python train.py --model="audio captioner" --dataset="synthesised sound scenes: up to three everyday sounds over a background" --train_examples=26041 --noise_aug=0.002 --time_shift_ms=50 --input="waveform_16khz" --tokenizer="word" --vocab_size=93 --encoder_arch="conformer" --encoder_norm="rmsnorm" --encoder_activation="gelu_tanh" --encoder_mlp_ratio=4 --encoder_head_dim=64 --encoder_fused_qkv=false --encoder_qk_norm=true --encoder_layer_scale_init=0.01 --encoder_inner_norm=false --encoder_moe="top_k" --encoder_num_experts=32 --encoder_moe_every=2 --encoder_expert_mlp_ratio=0.5 --encoder_experts_per_token=1 --encoder_shared_expert=false --encoder_wave_strides=[5, 2, 2, 2, 2, 2] --encoder_subsampling=4 --encoder_layers=10 --encoder_width=128 --encoder_positions="rope" --encoder_kernel_size=31 --fusion="cross_attention" --decoder_width=128 --decoder_layers=7 --decoder_norm="layernorm" --decoder_norm_position="pre" --decoder_activation="geglu" --decoder_mlp_ratio=4 --decoder_head_dim=32 --decoder_fused_qkv=true --decoder_bias="none" --decoder_qk_norm=false --decoder_parallel_block=false --decoder_inner_norm=false --decoder_positions="rope" --decoder_cross_attention_every=1 --decoder_tie_embeddings=false --residual_init="none" --optimizer="adamw" --lr=0.0023 --beta1=0.9 --beta2=0.999 --eps=1e-08 --l1_shrink=0.01 --steps=4000 --batch_size=64 --epochs=9.8 --lr_schedule="step" --warmup_steps=800 --weight_decay=0.4
Rows from block 3 of the audio encoder of a small audio captioner, named by matrix and row number. Rows with one number within an expert belong to one neuron, the router's apart. Each number is 500 + 40 x the weight over its row's rms, rounded and kept within 0 to 999. All counts start at 0. Numbers have three digits each.
After each expert's rows are labels from the 100 clips, of 14976, where the router gives the expert most weight on average: "lies over" is the class under the peak. Only what is clearly more common there than usual is listed. The data: synthesised sound scenes: up to three everyday sounds over a background. In brackets: how many of the 100.
# router: router (encoder.blocks.3.mlp.router.weight, 32x128), inputs 64-127
# up: expert up (encoder.blocks.3.mlp.up, 32x64x128), inputs 64-127
# down: expert down (encoder.blocks.3.mlp.down, 32x128x64, transposed), outputs 64-127

# expert 25
router.25:455545442429472470494467467523460462427431456492441506508488537481610457484524470500592488456527399511395447506494489492445457444510517490513509492578472461501600477537471456458508484547486507
up.1:528484452510482563418457536497436507534494438481517438497501463412552581437487459491516533516511477470470510484448518499470504494519493484467495502517568499485556509385405496521486470519520535
down.1:499509485543507442549502625438499498508538463534495544461534561553461506474500472460534491427580531520483501566586615506499472488500472529536526531509508441548552374528539480493492471525466565
up.2:422505543445518499580582447519496558455539550471444483520485529522520482501541483492544505498471440509477482586502480490475491537488560536517489564536446532477507563528503503452537497474504425
down.2:449491509479465419498557511458528508487485497499504539503571426518521501505486501502469582545486499487502481530467515451473440503430424444445534462451495508474459519495516503450515511469506533
up.3:490487496423510515499559469530439516508502458496442473566480537443586456453578454498535572478505433583403443551427498539470505528497585488520495517554507496513565524463466525496491513490521446
down.3:494499500496416467479497576479542493479486489452540573501597490504493524500466528498491566570471517517504471507472558473490472500472337485446591495497504493468499459499528488451502533456526511
up.4:517528476518499502443465554498584467508479469468563530503462517435432548534465517456506520460531509477483489462514602487478530467537469521491542477501512503535539454475452502527548496555494594
down.4:502500510534514578487468502439496441432570456500473484521466572499522502503508458502512375466565491515486575519527502525502481494511529493550468521482497499523628453471438534543500447606474514
up.5:528506516486533511546489451581488544488478613418466472511500527523535483501548464504533496554492449503489457588501468500488502571510513540507508525512421515479502552543509508470525507499505443
down.5:470491498491469451499496493462552563480471518460507522509549425512508486505505493492492579554496480487503465528490520435485465515406406442388526466472428527436498507472501487433521520472504534
up.6:429532458473496485457510531471474498481499408507492510516485507441559497498489512486523502440541468537441495469498572541490509386508525495513508489562534459531616466448460498508498508538498569
down.6:514500499501439498486498546485503410487517444508499588498561562500492514497486497498500439475527500508487516541507531508500466496528452496496524517535532474515517408504495496492488397512497541
up.7:420508475489537535588516426485498549493516486489475467506488482511523437501556409489526527502510459502478478535501479519529536499451531521500476542510492545474509520505523499502535489447525441
down.7:464495499503495407464514493484503496481486497508504544502540445523533525517454574475468587547499485479520459493408511481487481504456435441442535504441490503472487502458476480462501576495502503
up.8:481535453510495479441460530472484437474476389539539532508500510462551498499439519503530514480555492513452500443499532552500523400514464482511507467532537485521571474495459472532489543547520564
down.8:543508501506455504489487526502515427459500448521499561504534601496501516500489483509502412487564499518490530544516494519500475500558477492566504520565523481549522440501481488503500414545497518
lies over: bird chirping (92)

# expert 15
router.15:491513510476495522539516481534507523493505561506491523486501493537466480494428584469378531503519549535527501541486479488469487463476482482492552494456493515482503494533549441564479525423506515
up.1:467497468500509488508635508496483482522527507497495598480488502532486489511485670512481499480443547520519555521490481499475509443445513501497500492450476500507502495538515472555474494497490533
down.1:536503490419454441466536498582498460513483619513504546487545509500454511498502585521495495534429500506504458547474482502500515500511492492391513467466484500488475509530473490498498543464496553
up.2:500500500500489500500478500468500500500500470500500500500500500500500500500500493500500445488500500393500586500500500499500499500286500500500500500500488500442499500500500500500415434500396500
down.2:500500500528500500500448500195512500463481486500500497358498502500500500500425496500500500416500500500500500497500500500500500500504500500501500500336500500500454493500500500500447498503500491
up.3:496500500500500500561457442500500500407500481500500602500461500504500462504597498500581500500500499500500500516500500500578477500500500500500500500542500500500500548562547529480447500492500500
down.3:500392500506543520500521500500508529500500496500500476500498199500507500500499497500500360500495500462500501484500468500500500500500550500501500500498501500500500562426464501500500416500500418
up.4:415483515491500500499443473402500481426476407500439468510489509441501563461493420447552500498483393490501390489499493491489483513514508409500457500522510500500349509488496502374460500519483486
down.4:464500517605532612527453498407521549460517363486500467503435510501550495500499400487500504493539500491500616489502505498500469500497556500574500555483501500503514577472517493500500447519500476
up.5:477490523500498504505438500493442479505496486482527541499481585574500483525385613500545500402430517495501531501500474500500495484448500478530492485348494535502492500533497476502478500508492447
down.5:500500501417487487495490500485500476500500507500415530376501479500500500500497610500429406498482500495500465500430489500500495500446436495501500500299500500500459477500501409499491494498500501
up.6:501500506500500500503425499500503500484500481500500519500444500541500500503624447368531500500500482500500500502500518500500450500500500530511500500503500500500500500523535514426500500394500500
down.6:488500500584635548514505500478521527491500447500500475500479400500524501500508454500500468498530500500500504482500500499500500500520578500680500503498501500500515585468499499499500420529493453
up.7:500500496500464500499459500390500500501500451500501500500500570500538500500498499510500468464500499482500571500500500468500478486302500502500500500500494500500527512500500500500344410500427500
down.7:500500500519500413500482500297501501490436474490500492332492501500503500500457494500500500423500483500500500497500500434500500500501500483533500503365500475500402492488500500500500500582494488
up.8:520499540500519484512518516585534470485485566502499443538485501560460527550403520500378494496511573524540488504540476513533542540459474495514521511476544491570515477499573514503542541444550525
down.8:482500485459421489422553468524489485449451524489511539508511524482480548494470563453500546494463495475522438544464471501500564514422442434620497446516458546483464598493442434455513575472516519
lies over: mooing (95)

# expert 4
router.4:524482481536487436511495486480507524416535420529522477501454480470482485489414515524445496504569536484477478404427452507510495475487435499492480501403506455502456455503478476493564500397516432
up.1:488499616488500500499500499525524491496501568443439388507500500517500454500561497492499478500460488545500494517501509498500481508500538488492646500526500620500502621511577500419496500467493500
down.1:500500499482456524499520500617677644479506589499493478500523475500522500500551509510500478496504500501500550390500506502500501500491487569514500494472512500469526569490501496531500480505500511
up.2:515547489515501499466508518504520522502478500467493540493519496470451521506502488458446460459492485420497390483592557480500491461513463547515505538503470391512492501495502505461425497570448535
down.2:506500483463458501530511523491650551506512542536539518497578494480577512500581514524504394515564506484487564454528515524500440499455469597560518530575525500499456520557555529506519451558497516
up.3:497499564426500522526499498500502500529496511466491338500489508544556451482609443470511506499387480500509483503518487499492476520500527493491606500536500609500497590499626501402500502500500500
down.3:503500496480417553496540501600648628472519580499501484500524495501524500500540500508500403509514500499500566420499506501482497497493473564531500491520505500499524568483512508519500446512494501
up.4:500451491560535481418512497492510522458530451533547498541480498407521521473434523529429529533544524505509523483416503542546564519490460465508427518415527488527502477416407487518537540432536500
down.4:500500511572537474527473470408472461475553425490488532497479503514487503500428498495491622514469492529488474583464478437502561503491537415372471544437472505517483446495429457493511569475489518
up.5:471510523449487510545546518500495492582509518444470504466500500611470500491581474497580497498383463496502495497537482481456429513487530564485607499533500566480497530557568507499492474473485498
down.5:502500495467454530466517532638635605482486578501510492501533535501514500500523500537499381523506500500500549420505509503500476500504431593578500478452522500500505514486524510523500457557504512
up.6:509460494562526482423504500498508517458522441535551501548481497414517518480430520540425538539557535503503515476413504540545555511491462460513443511395530484521500477424413480510537540423536501
down.6:499500511554547472540471465412459457478558424488486538503465511517494495497439498483499623507465489524480467596460471452503551498484546416358481543461470504530485455501428461489520560474488518
up.7:484499664438500501499497496562500500497500573424495446555503500513500439499543471449500489500475490503556491508505512500500490500500518483496584500511500557500505602513605500362519520488498500
down.7:498500500488466513499623500616659570471528584499501480500506425500510500500618509503500489495500500501500535409500503501500502500489498529491500494464501524465530578490499497527500468489500502
up.8:502464492562535482428506499492512525456525447533562501550480499429527520482433523548436541544557530503506522477414505540542557520494459470513451514398541485528490488441423475517539540422544501
down.8:498499517553541466534474460423458455473560427491489535507474514521498492500453499492498610510471485530476471591456475434505544498490559409363464543470472504529484459501421457487518580473487516
lies over: sawing (30)

# expert 7
router.7:442476507490502453486442466431508469584503505486425572476565460507536422502561430510548454493442449509510482413495494483460475470525513491467485487465473485440448490563477555493459459501454436
up.1:457448531513523464403415436501497494510466498520458514529541497381494513473491516497481532562513449508574500439499501508545546517523502404504469501496549541517499525458390496515530560464525503
down.1:586500487530492501479498498570529502580477588507526454501566483506508556500484503560485462507526500471501448498490495519500579500594457469496501475555463498466506532542499500498526507477503491
up.2:464504560503512502534488499468518500561540536445501567510510537567583369517561463536559525500390475499489523467509525529433498528504495538510508505467463533485418538557529517506552505532489480
down.2:458500517638516443500439513490453476518489535475486533490475658500511497498473501507506509404421507503496488533503481507500499498486514453476520548483497498529456502499508516536509479500499579
up.3:423454550509526502403423433482484490522474483507453511533532495399502487470499500506497517544496441511569500421512502522541550513511516391510464506505539558504498538468405499520524564477534498
down.3:576500491549483498468476492556540506570480593499515449500553498503511548500474501545490478507521500464500454512479484515500584500579450435494501486537461498464502546535480506489516501460501495
up.4:443466539507535512407402439491468467524493468498454499541538498385505504473503503511513515532502452505591503433497503505547567500506509395505467504497532565501524529475393497542509569484528502
down.4:581500484567475486473459495580547496570470591511513484498547505509511532500471503564484471505515500471500454502486488515500564500594466438489504486580476490485484511533493503484502500466500508
up.5:438454545514531510400433442478484492518492473506451511535523495382496488463489500498482514540493443516565504442506501536531543516508514392507474514507540563501503534453407505519505550464528502
down.5:581500492561489501459465489563543508565479592502518440500548505505514549500477499551474476516520500459500453518481486517500575500590448446498501489544452500466504547532494505492530502468503489
up.6:465468541503528462399409444501488478514450491515464518537546494377501514479501513498501519557515452515587491441511501505542551501518510405500473499502552530508518522469385498520510561476529507
down.6:596500467550487506465494499576534499579474578514541479500570495506516556502479504564481471515525501473503459499490495521500567500592468469493503483567469492470500530549496504498513503468508503
up.7:496549505413499455544578527475498437459489531455493584503486485537446482525513542420506497486407516500457432551523449494476424489522516628501533497505501466547422502545542491459504495501500498
down.7:401500561469501404462540426470485502505528542529493533498529500500458458478480556477493490450521522543513603555500509607514510500529437496631506501499615492555415553495453477570506533501511495
up.8:449462544508526480406411449507482484511471491508470512549548499384504501478500510500508543554513447505574499425512502516545560510519501407510463496499541535527510535472389491524539571484518501
down.8:585500487534477491478489487565533499577483577510517476500572481501507541500475508560489456504521500480500449499485490514500563500601458455492501479581476493457500526535495491492508500469500495
lies over: ball bouncing (71)

# expert 31
router.31:503484447451526512519503522508463450528416490480512430503428513486446496471456461456440477472468492471457583474494535524547532473510477456473456521494462475520538465495497474528470484568499590
up.1:502450516466500541502487500495501501383498393528536519500552572500577546500588543504500558499532486500503423587482464515501494530449500501500500500566500560478511562500508469473483549458551477
down.1:484500465477494500532503648500527500405503500505500518500515550500484538500499501457506399500500500501500501457527500500500551500529502521489482544494469411507516464521515493399500498518421549
up.2:512502441501546501487503527500489482514412503440517464523401509465466535476474451433473507458501474448479529468499542532554541467514488463502468547549498453527587478479472486498496503584517600
down.2:441500504409458509520507564544451458502516497489501515520528641500496480497511516487500535516416501501500635497519468516500554500404490504394500528527468508482434548524506504486500578497525552
up.3:497503448500540500481509511498488472527409496444522467501390516463486530473447448429483515465496485450480529465498540538556540472495481459502448535549494470529579480482479475504501505576515582
down.3:447500505429455514525504582545467490484526491490499524512526664499480492496512523487500535514435500502500624500520473517500553513428499507379500508526456502494447530526509514480499599494500548
up.4:572487479496505537513539567495487464525500463522457508494567492523453457527577564491473520515504527520483466569524537503505503500445524580493498516457467473495511495506500565530482493445469505
down.4:452500565528530515500429430555451495498506560441454408513419478485458492500557484462484432494539500521500450442480498484498486500533504489590501527502507506513601561445482554540494461504499469
up.5:501518451497552500508513518495482468528448500437532470506367530488479526479480471420500517463487492478468535463500537539554530473495459486500491529555484475536572495491498479506495505591533605
down.5:462500502424488501517503582547446456499513502486505528505518652496501496499511521481500529529421500516500654498527485515500522500409474502409500506527484504497446543528502495503516574509503578
up.6:417508439467501483497515509495473430525379453498543494492418558482537513473472487452495563486486497481442506458499524520559506467462428481499484501587478481522548506498495445519511504523540564
down.6:467500513449494500543498612535516503453531495497500528519524699500492505499514520494503518536443501504500628510536475521500544519461503512398500534507468500499477501540520526466500598505500510
up.7:513459430500538500471482508489491476534419432481497467497434495448527513443496476428460502470510481448473497449489532513548527472462487446497454529556487468498604490462460477500490502504527554
down.7:459500517433487519549516553522500517480536465492492494530514657500458491495532500471502511492440502500500597509521474535500559500445508522381504554513423501494453517517536545424487590479500538
up.8:499460500422496500522503527472460471396484396510570491500533548507606583487615547496501521496512489502509449574460472500500492519403490485500503499533500558489500550500526435504445502469547488
down.8:519500453500491502529476596465561500424446497506500547500520478489456567500486500446516436508506500500500453482501503480500589500538499500436523503447483415544536453498538499392500488529433581
lies over: spray hiss (35)

# expert 23
router.23:513496526504516494546589491506561442512534397553435594510473484543521467496561501484497519517571502530504499487484484483535525508502583494517529522574535470527542531483495534509436493459488475
up.1:525487494472496511488498500591498489464490521463526439500537496468500519487403501472417485483459501501501486500492516500505501491488438479476500514444504477500488493491505381507539500475516498
down.1:501500504571507472446464560546558502495492566495509450501499556500523575500504557433499495507487500496500557538502501534500578500517489453436465544429527501507459646483473511468500531533500544
up.2:453500461504501454527537512449560484519510408530385549489418411520499471486524475500503503507559500503460504491491495443499475403477546500527500453536519450504500527517516497501408456461393476
down.2:511500477500501489570556475504498463488513405613508582500545455500519521499435384571513505535554500494499493440474444480500436498496453491566500408589496488482477451513508421477499506480496542
up.3:545493505461487501503510523537423452481504574500533478501499501488637455428506480500500500500470510535466507525414500500495446500468490482490500500472492500501459510563502355505605499500532532
down.3:499500508558608482500501486532584500482503518505505499500488552351510501500506525498500399492500516501500598508522499504500521500535485494524481522502640456511464586478504541480500503533500540
up.4:454458554522482435497460472503526495490499518491448468442425555485405541431400502495447480478438476500457512402466471518544453498452438427488415516485453465483464556473455500493484453547466514
down.4:458499446528523471493549555347595447476552471497481525478410417525542532500529500475487499476453516448500492507465477493503550473480522486568453524494541470500445501493481438521500480462483496
up.5:464501470501500455525553514435543446522520398524380559492414402513498472491545470500526501499548500510440506480495496451500467403465557506519520456546526449516512528520506502505429470458418491
down.5:513500463498503497567556490499495446492515401618500594500571451500500495498453364574507504539565500491499502432484448486500451499496461507555501443581504493484497446524518448460500498473500536
up.6:504504470492446439514421501504445504441484514468558432391487539482512508451431500477464501495485496469466425450465476456484449500471374474463442491383463477456455475518504434497519469530472560
down.6:499500522444502513512456490506479554435478496494500419491424524534528517506475494459476500467466500500500446544489500416500507500395515479467445583495428468502567540472505460453487561462500364
up.7:468477500519507507445478403523455476468494462471500500492491501429494508479448498445438497497485459498496435469435500512557505496504436362488429531455486485500480500501459502474503500518491541
down.7:500500500568498517463437500484614504497491553437500449506453566500539517509506589483500443479447515501500485520495500524500540500552503444504500544364508501520428632423470533475500523509500540
up.8:618431530381498405483426589534501500515450502504486466494607500466621543471501423500495516517513499472500500469505498500501481452501468483499466420468483558489501492519464436500508509500530499
down.8:544507466516515538501589500509552541441534565514512500499500527501435525559427507525476496644481498473503489499501500500500540551464436519481506541498492576538535574476533498504543513506501502
lies over: beeping (50)

# expert 24
router.24:522477537474524476507529452472524589415491529446512471510541515499438498551472529575397519530541493492492580596497489520513526521517391504475508509441530530539502502480493463469594541471532496
up.1:516447533490510493488484495502509530437458536504561462528539504490510526515477482627477526549501472458538576579451465529501540554490446499512509501431506556501473542466484472506584532456539503
down.1:510500459497458454495516519570498571478500564516539584470515470485431511498484541547504502624499500452500534486474472491500530500494483511428511458421504503519529544515522480503494472435502507
up.2:510500381463500434533500497460480500457521500496519581487468467512560432500554458466533408441497491519458481498470500473468447483458537491487499524447477474492474359589517472471515497444484472
down.2:500500515377453501496500503429508502430570489532494546500496468518452482500513500450500496485505500504500490494494505535500452500471495496417495505456483512500438459506494495506478628462500498
up.3:477492558471492470493521508452577522529524526448476582523379524500540454493486433425505538440490485461502404500522584488441502558572490525536528528510480585516513532496505555417502500556493482
down.3:452500498500504377494528474495539457479524522463513448498456495550483509499495456444496484438379500470499412547517494501500511501484508519494498502559454425509400480525501564474518485524455454
up.4:502500500472500489501500500495455494498500473511493500475523482501497372500500500484500497426531500500403500499500500425496320438519500500500500500558456363499501506603500500498382426506388501
down.4:500500501514522526499500500421448493501504467522499461500499525500538500500497499491532489484507500520544467489500518500500500457530478492514500522476440497500461362483485406490438533508500499
up.5:560505445475524500452530508453499500562486461498378429490498471456419539460470540445494495495489500529508434504502505475498500496469583524447503499586498495475509412493485495517343469525502519
down.5:502500549475579593528491437406499514475509484519499484520483399500519447500505483474476524499530500509500560560500504527500516500477503499563500532479534562500509485409495500507498566519511460
up.6:498471508501512472485478494460507503410455477502569498512551503478506526501483482636484542543511456431510566607481457514510536530472436499539491495462503560497456553465468466505591508470538502
down.6:497500482484435481495510514613480566481475553513516560482532434489456500500476533573502501599499500446500520493481465517500542500468465510426500431409506505500534575506549483516500440469506510
up.7:503500450531518537540645531445456500497548477520456396465436455496503512500500528453501453436473500574451508563497492499547503452550508499558497521536551498507487498494523506552467441500507523
down.7:486500500500505523500529495394476459529528481500650500500500426500568508500503532515499533491476500491500547537497444519500500500500535492486478500430500509500440500497500390556500514500500518
up.8:597498532424492483537443556567420455529423500477428536487483535525501490463513471461506495500498489515539399488507546464356429504493506545526518497499479474501500499549519453419479500552478497
down.8:498500530528531539499471488424545450500518415468414474506468513528548480500482474387498519433515500536500449497510557510500510500491495486543497557515500501477486454482468530481505526504499467
lies over: creak (26)

# expert 27
router.27:484504465396492496522554513467516463423545454443458419454488476518467485487492506451439477462441474505447388470510535496493476469462440537486505526518522510513515457475516469424470487418487539
up.1:472487536454504446448504473477472412544495500500428455552497567499522425471505503508418593441388471529515490525504425515501516530475513440518516504492537598529431500446496511488492540486536496
down.1:575500414470471581507515448535467478510465498499516511499491483492454430495444441476450379500523500456500555489512503554500479500556499523523519526528532485500571392554506482562515533593516542
up.2:341509532482478577501501483378440465465510493461463473508486505501515511506487497509523538491503507487528566514508479483477474504503567531479504431569497523449519574432523476516489504477496500
down.2:529500514515500489498524573497467503506492485478520515501530522500485493515434414500502445500546502497500543470553514580500505500510521502518523467496499496552513471552491472465502525547500467
up.3:470542463463532511491582525448550499449555497421506467558470504494507500521520501455502516433443501499445388510535560537512545481485499573530529537557549508539517471454511506438535529494544587
down.3:529505497473480488496600483501575525471525578558492535501504452501497484505493495576534482586438492488527418539495540445495516523579549551524519477543452504545499462484525532355492503439469484
up.4:509487503500516501494514507416475465551555502490412495484499500504499499493502555507487496500492536535495651524496502483506510503488535502409495506516498473486577467499494515627473469485473509
down.4:515500500475459531500466528435504464518492454498500514500527554499500481500416501512500536500484500493500650483500487499500498500498515489510500500613500580500492630501497492533500621500500431
up.5:525484492500523504505518522429456449576593477497471507496494496508502496470505575504508493499495527522482633534501505498516502494479512509428495513536499472467574462497498528662456457481476517
down.5:526500503457462551501451500455523433542483449500499513500548561501500497500401500533500522502446500493500599481501454490500496519499522487520500497581501506500507607499493482546499608500500389
up.6:495453491439451480474505483492512498574430490469494537450500487444500539480470386516468487494441447451490453480469470427475445495499469445501469498466468487479433499463457458478475456515426501
down.6:472500524590548508500384492483397496514484418481500494505514553500507498500516494436500527419623500511500622499508496529500481500420469464487498498444518499500528526508483466643495501533500515
up.7:503469546501518550523504521354521666502537493449509487491493462576536497494555519484535490439465507497454472549527506501525497496523511573498496530517500530442577614516523470525499500497505520
down.7:510500504531533566494504518562524475505495490496497481499580552475525482500508475564495481516455500494500524423595501498500517500492500477503499498524505513500508478485507525509506505564500525
up.8:494450518537490526476496500405425473596508486500365448454443496477469484428499520545509564475540500522481642502478476446499475500427550466461492494473476518494528517445464516590483446504446499
down.8:491500529455463533500461501476499451517490453463500515509529498569515500500464505476500531500510500446500539502484496511500500500497502507603500469625512498456515577557487473612501657527510404
lies over: crying baby (97)

# expert 21
router.21:545514514497514519501542489486592575471519458454456541525477537543466508552428501447402525549521520463541483438538508503504519487461502553450532486470538534512480452502485527474532527454543483
up.1:477499544492505476490534499509492472510502440553379502501433530483471491499422510498486633560495504496512519428496480498484501499414516469453504450434563542494451486500493502509487523405530436
down.1:459500456464539457529490504461564510426486503487518465500434549500481523500531473390500414541513500500500497519501504515500500500496456497540491523486485500500525459480543506375510511552510454
up.2:489506551489510474448501453513509477500486443515401512510422547456480500494412501495464667578504500486532495429501488498502504497439496483473506462459540568497470495488460486498487545446531446
down.2:491500485448530451516500504510576507443486519500508500473479531500513523500547492417500399592508500500500503523501501511500499500504457501591494508493494500500522454492534501404509517523500448
up.3:481504546500505485444515468512500490503501458517380506505426552466457498503389506499457670580499508493517508437500491500491503496440500485475504457454547551497470493482479490506497545431536443
down.3:480500490437535435513473502496567510439478504488513493500494535500484520497553483424500397567509500492500503531501496516500500500498453501592495515502492500500522466484536505375505514534498467
up.4:481473540472500527445531461480540504556483480499495520500498517429547521490480475522456537558470456431517503460499414505473497506429431410476470463498507588452420524477477492438516518431518439
down.4:486500486417536458514463478494506487483422520535530492512504440494544528509532459487483449611528479492503481555502474475500476529491425458567474469496497502475577514437528446416560523517522419
up.5:499508560478508477450495480494527461503476445537395526509431524444495528490446500495440628586514501467538503398506489490481499490448476495481504441448547562481465487496468485480474539460510463
down.5:488508455442540416534530503534549503482479510504510493499486512500520522502581494459500409604512500497506487528500497515500498500511461500535492503494496500490533454489539493396514520511511447
up.6:542542433500477508566505510588474530453517502494511421462488512653435457534454501500453501470485564502459500499507499500500500469463528567491531502458492441460497459546533499514508500500509530
down.6:451500503548556496500436470430490553498529418500500487500492544431423496500494504471497490492491544499500500484503498528500535500501500501516520606500483498524496510500500597501500514504500509
up.7:507500483471494500539518503538412477502485500486490520417537441526500525398518504490546421494502475501500515488480402500498482456461478475500500477472462500486500482532516459504610492487484509
down.7:473500528557511510471500513341481447510531438511496492502502467549500482500523545546498639483419500502500622501492493501500504500525546501525492446406559500488463525471455508527484490500479506
up.8:491476548483511525439517478467537499534507479456492474512514513438525536490478500514441562547481461455507512479509439517502512523425458473483469485504501614484463566455427500468521524443537478
down.8:502500497408525453498410476519510505492417562505513494500450501513541518498518482456458457597514496481521459579506496489502497523477373489541478456465496516500532487478512474429555526505514429
lies over: hammering (26)

# expert 5
router.5:506493528443473577491463483440538493577468456507503555518530503481491446530428568544461525490524482531497515529520492501479493527559515479501593446430497536489404504509499442528498515513524501
up.1:500514526498491558494488516394513503583445396494581586512551435511498502500514501567536495463514500539550501498536498510458518474555487499509566406479521558475414519543502472497497513517517505
down.1:472500497535495499468516449489561509568516487552466472500505485501479514500497594618501527497524500638500408480500530503500534500597519501489500500477498539529474455494482507501490505490497495
up.2:463500471500453472478508468484564578438537499498370521475430548468526496515463493380491501501533499527446502503500547494500468508411500498441493511560484431496544457504484494445514469416440486
down.2:508500499417511531610529551526404477471467485492518511493522486498546485500520452430498427490467500369500576511502471488500441500389511497492500481546508488442508603525551469501509446504500468
up.3:518497518501495577476466530390515509588496414458580551529531428501496459503484499560524474488518499536508521501530496540451535468551473497496575430466518557468433499518502482500500515488540504
down.3:485500499551480500466503430484566516555544491530449478500492486501480501500501578599501547501528500637502411477500540503500535500581500507500500503485497530537475447477482508501500509489497502
up.4:559499470456499500494469457608531513445417555464365476530493504506516469522544463484507494502539448509469448534501560483524481532499568530492510524585430503469634486491510632486476490509488515
down.4:481500517456483504538489552499471493448462503452528568489454466499489495500507451398485468474468500366500519506523464463500432500442521517527517483531499500465530560528526518472494480498492507
up.5:421513468500499500473521501484533475452513450443392482506416496504505493499579491470568523483547499502479386496476518512505498420469522547495523609555436463484522491502500595467480513513504599
down.5:496500500389505513533510542490429504451418493381509531499524499450526476500599416440504490497453500447500502500505464488500367500464503494507499430532504500496512533501523489522500473502514445
up.6:504521486503510505492478406558526540487553528497394434541456526494487486547472497483508451487520495490502449514507538495513507496507588544521499574619485503528644490500501611507480514536499517
down.6:458500530421503481509441519531514491443485574422518544500464579510533500490476483371502501491468500433500462491533494499500474500438455520527499517542480490496567547516533493447506490516476574
up.7:498431504504486456492516502499434499383548543505434573501473590460574488499496520395578597526452484500485529529469545510490492518490502517576520499506467488494524503508487438496368507491484492
down.7:496500499393500534541527549584419482404462488471515514499513524498526500500511455401500405495466500413500562502500497498500467500428498475488500492513505500453512625502530473491500469532502484
up.8:501510523495493565496493529390511501584462402470581559505543437506480497504510500574540488461514499538525510499528493513455524473552497498516565408481515552466421525542504482499496514511516501
down.8:473500500544492498466499452491551514562527483537459479500508484501480505500497597607501542496520500630500409482500530500500551500590510500500500500477497546539473458491477508500499509489496495
lies over: thunder (58)